From a checkpoint of a small contrastive image-text model: 64-pixel images, text encoder activation gelu.
Rows from block 4 of the text encoder of a small contrastive image-text model, named by matrix and row number. Rows with one number belong to one neuron. Each number is 500 + 50 x the weight over its row's rms, rounded and kept within 0 to 999. All counts start at 0. Numbers have three digits each.
After each neuron's rows are labels from the 100 texts, of 14976, where the neuron reaches its highest value: "fires on" is the input token at the peak. Only what is clearly more common there than usual is listed. The data: cartoon faces. In brackets: how many of the 100.
# fc1: MLP up (text_encoder.blocks.4.mlp.fc1.weight, 768x192), inputs 0-191
# fc2: MLP down (text_encoder.blocks.4.mlp.fc2.weight, 192x768, transposed), outputs 0-191

fc1.323:500500500612571500500500424500563500500500500442500500500500500500602500500500500415399500585500500422456500500500500396500500500463500500500500500500500424500500462591500571500575500500541500460538500415585500500431500500500500548500572500417581500500500500552500406500500446385437500500500500388500500500500418500500423500500558620500500500566500500673586624500500500387500500500500500389552500500585500601526500714500449518573500500609500500500452500594421617427500500562500500500500500500500500500500500500500500441500500500500500513500500420500430500500539408500500500380
fc2.323:500394500500500500500500500438559500603457500500500550500609500500388500556500500500500500500590500500500500500500500422500500381500500500500406500500500500461500500500500500500500500500448603500371562500500500445500393500438500500500500500500500500602500540500604500500500500366433589500500500534538690500623388551599500500500500500421336500553500500500458500500595500500500500427500382500458527500500500500601455500500500500416500500500413430418500554500500500612500500500435500500324500383464500500500500500500500500500500590426500471579500500500500500500557500500500500500
fires on: "curly" (53); "pink" (37)

fc1.707:626539500521500500500500500355574457333500500500500500500500500500500575500567431500500547500500500500500500500500500500445500500500500500500500500500500370500616500576597500500435566500500500372500500500632500339500595442500587500500500500500419500609398352500500500589500500500500500500595500500420576500563500500500500500500500460455533500500500500500500500500500500500500500500500500500500500500500500631500461556500447500408413635500500500500500500500500500500450500500500500500500607500500597500500500500687500500500427500594500500500500369500500500500500500500593578500
fc2.707:566500409345500500593500500333465500589500500612500500500584500500500500500500578500500500634500500632500500500411544500500605500394616500500589500500500500541500500500500500500500500583500500500500500500500381551431500606500456500500500500500434558500500500500500500601500604500500600500500500500561500500500500500388378500500500440500500500500500500500500500500500572500500500500500399500500500500500500500500500500500500500500500500500500500500500500434418500500500500500500403500599424500441500500500369500653500430500500500354500582500609500421500561500500500500500500627
fires on: "curly" (85)

fc1.92:345500500500500500414500500335500500500500500500500500500500500500500500500500500500500500500500500500500500500500616500500399500500601598500500500500500388500500500500500539500590500500410447508681539385500500500500500500557553500500500566500573500500500500385500500600436484500500486500500556500500500500500500500561500500500709500457500500500500500500569500500500500500500565440500584500500500625606500558500500500458500500614500500612500668388500500500500500500500500561548500500500500500500559500500500500500500330591500555500500366564500500446500401500500500500500500500
fc2.92:398500500500500500560500336500500500572500462443613606500570500500500500500500500500577500500586500500500500500500604500500500394500500593500393596500371500500500553500500500500500560500444573500500500500500500500419376500500500500377562500591500500547531500552500565500500455500379596500500469598500500500500500500500500500548558500500377500500500355500500575500500416500592500500500500463410578572373500500500500550500500500449500590500500500500500477500399500500500441500500500500500468500500500420404500617500500559500500500500500500626500577500500500545500554387589500516
fires on: "curly" (21); "cap" (19); "face" (19); "spiky" (10)

fc1.491:500500500500500500408500500500439500500500500500429500398500500500500500500500500404500500500624500500500500363500500500500500500429500453500500500444500417500500422500500500500500500500561448396500465546598604437403500500555500500575500610341360500500366500419500500500534440500423500500500371500500500424500500500403500500500500500500637500500500604500500500500500500500500500500500439617429500500500500621500500500500500500397500500549500410500606500500500500559426500543500500500500500349395500500500500500500500500500500500500500534500500500500353500406430500437500620500
fc2.491:575500400414500500500369567500500500500417500500500500500500500500500500500500569500500500500500607572500599577500500500500500610500500571500500625500500500500500500500500500423500363500500500500500500500500638500551500500500603445500500434500406500629500436500500500500440500500500411500500500500577500600500500500500500500408500500500500500500500500500500500500500500608500500500500500500500413500500449500419500500500500500500429500500500397314500551415500500457378405500500585500500500500500500422618500500500401500500400500500500651500627500500500414500603580500500500436
fires on: "curly" (62); "bun" (31)

fc1.49:615500500500543500424404500500500500347500500500500435500500500500500500443500500500500500500500386500423435500500556500549500424500500500635500500500500500500500421441500392500433500535442500500500433500423500500500500500500410500500500500571500593599500500500500500500500500500352500572500500386454500500500500500430500500500500500500500500574465500500500500407363500530500459500500500500676500500500523554500500305500500391500500566359594468390500500500596478500500570500472412500571500500372500406500500580500465500500500500500500500500500500434500500417586500500500500500
fc2.49:500500500500500500500500416411500560500436500500500500405408637500500589500500408566348500500427429500500500500471438500500500500399446631534500500500500500500609500500450388500456500500500451546500500415427500500391500500500500500500585500592500500500500461500500558575500445500500500500662551611500424500410500500441500500500596500500500500576500500548500500500500574500574500500500500500500612500500500535461500587430407500543450500452500500500500500500500500500500500500500500500447500582570668500500431500409500424392540500425500500395500500500500576562500500500434594500
fires on: "curly" (49); "bun" (25); "mohawk" (24)

fc1.735:500500430500500583500500500632500500500500500500500500500500500500500420500308500500361555500555390500500500500402500500409627500500465500500500452500500500435500500423500583567500500500500500500500389500500500500555500500500500500500500557592500500500500575500500500500500500500500500500596500500500500500580500500500500500500598422500500395500438500612500500500377500500500500437572500560500500421500500500500500433500500614500500500370456500409407500500500500507500451586500617500500500581500573595500408500500500500500500500431559500500500500500500500368500500286500500587
fc2.735:500331500412500373585500500500500636500437500500500500500407500437398500587500500500500500500500500500500500500500500555636500500428500500500669500500500500500500500500500451500500500500568500534500500500573500453500427500556500500375500553500500609620570415500500536500500579500500548500448500409500461454500500500569500558500449500500442500555500500500500500500500500500500500500500473500428557500500500500500500619500500369500500500500500565500500500615500436500500590500500410500500500585500500384570332500500500500500500500500579500500588380500388500592500500500500593500
fires on: "curly" (89); "white" (10)

fc1.471:500500500500500500500500500561419453416389500500500500500500500500544500500500500500500500500500500630500500500422500500500425500500500500500533500500500500584500500500500532571375500583500500500500423500500500443500500500500500605402500500500500500500500500551500500500500500500570500597500407500500568416500500685500500500601384610500500500406500500500500500500566500500681500500389500500500500500500500528500649656500589558474500417500444577500500568500581500420500500447500617500569500500500575500500500500500500550500500500500500500500500500404345500500353500407500500500
fc2.471:500410589500500500500500500437426568500500398548500500500500500576500424500500500500500500500500500500500427500500500500500500500500500500500500500500500500500500500563500500451500427500599500602500500500500500500500500500405500398402500556567500500500500382500500500500500500363500579500500500500500500500443363612500500500410500403601566500500500500500500500500610452577414463500574500500423500500609500500500500500500371500500500500325500579455500500500390500500460561500500500432647500500500649436500500500500600378432500500500457415500500575607500500467500500500442500410
fires on: "spiky" (73)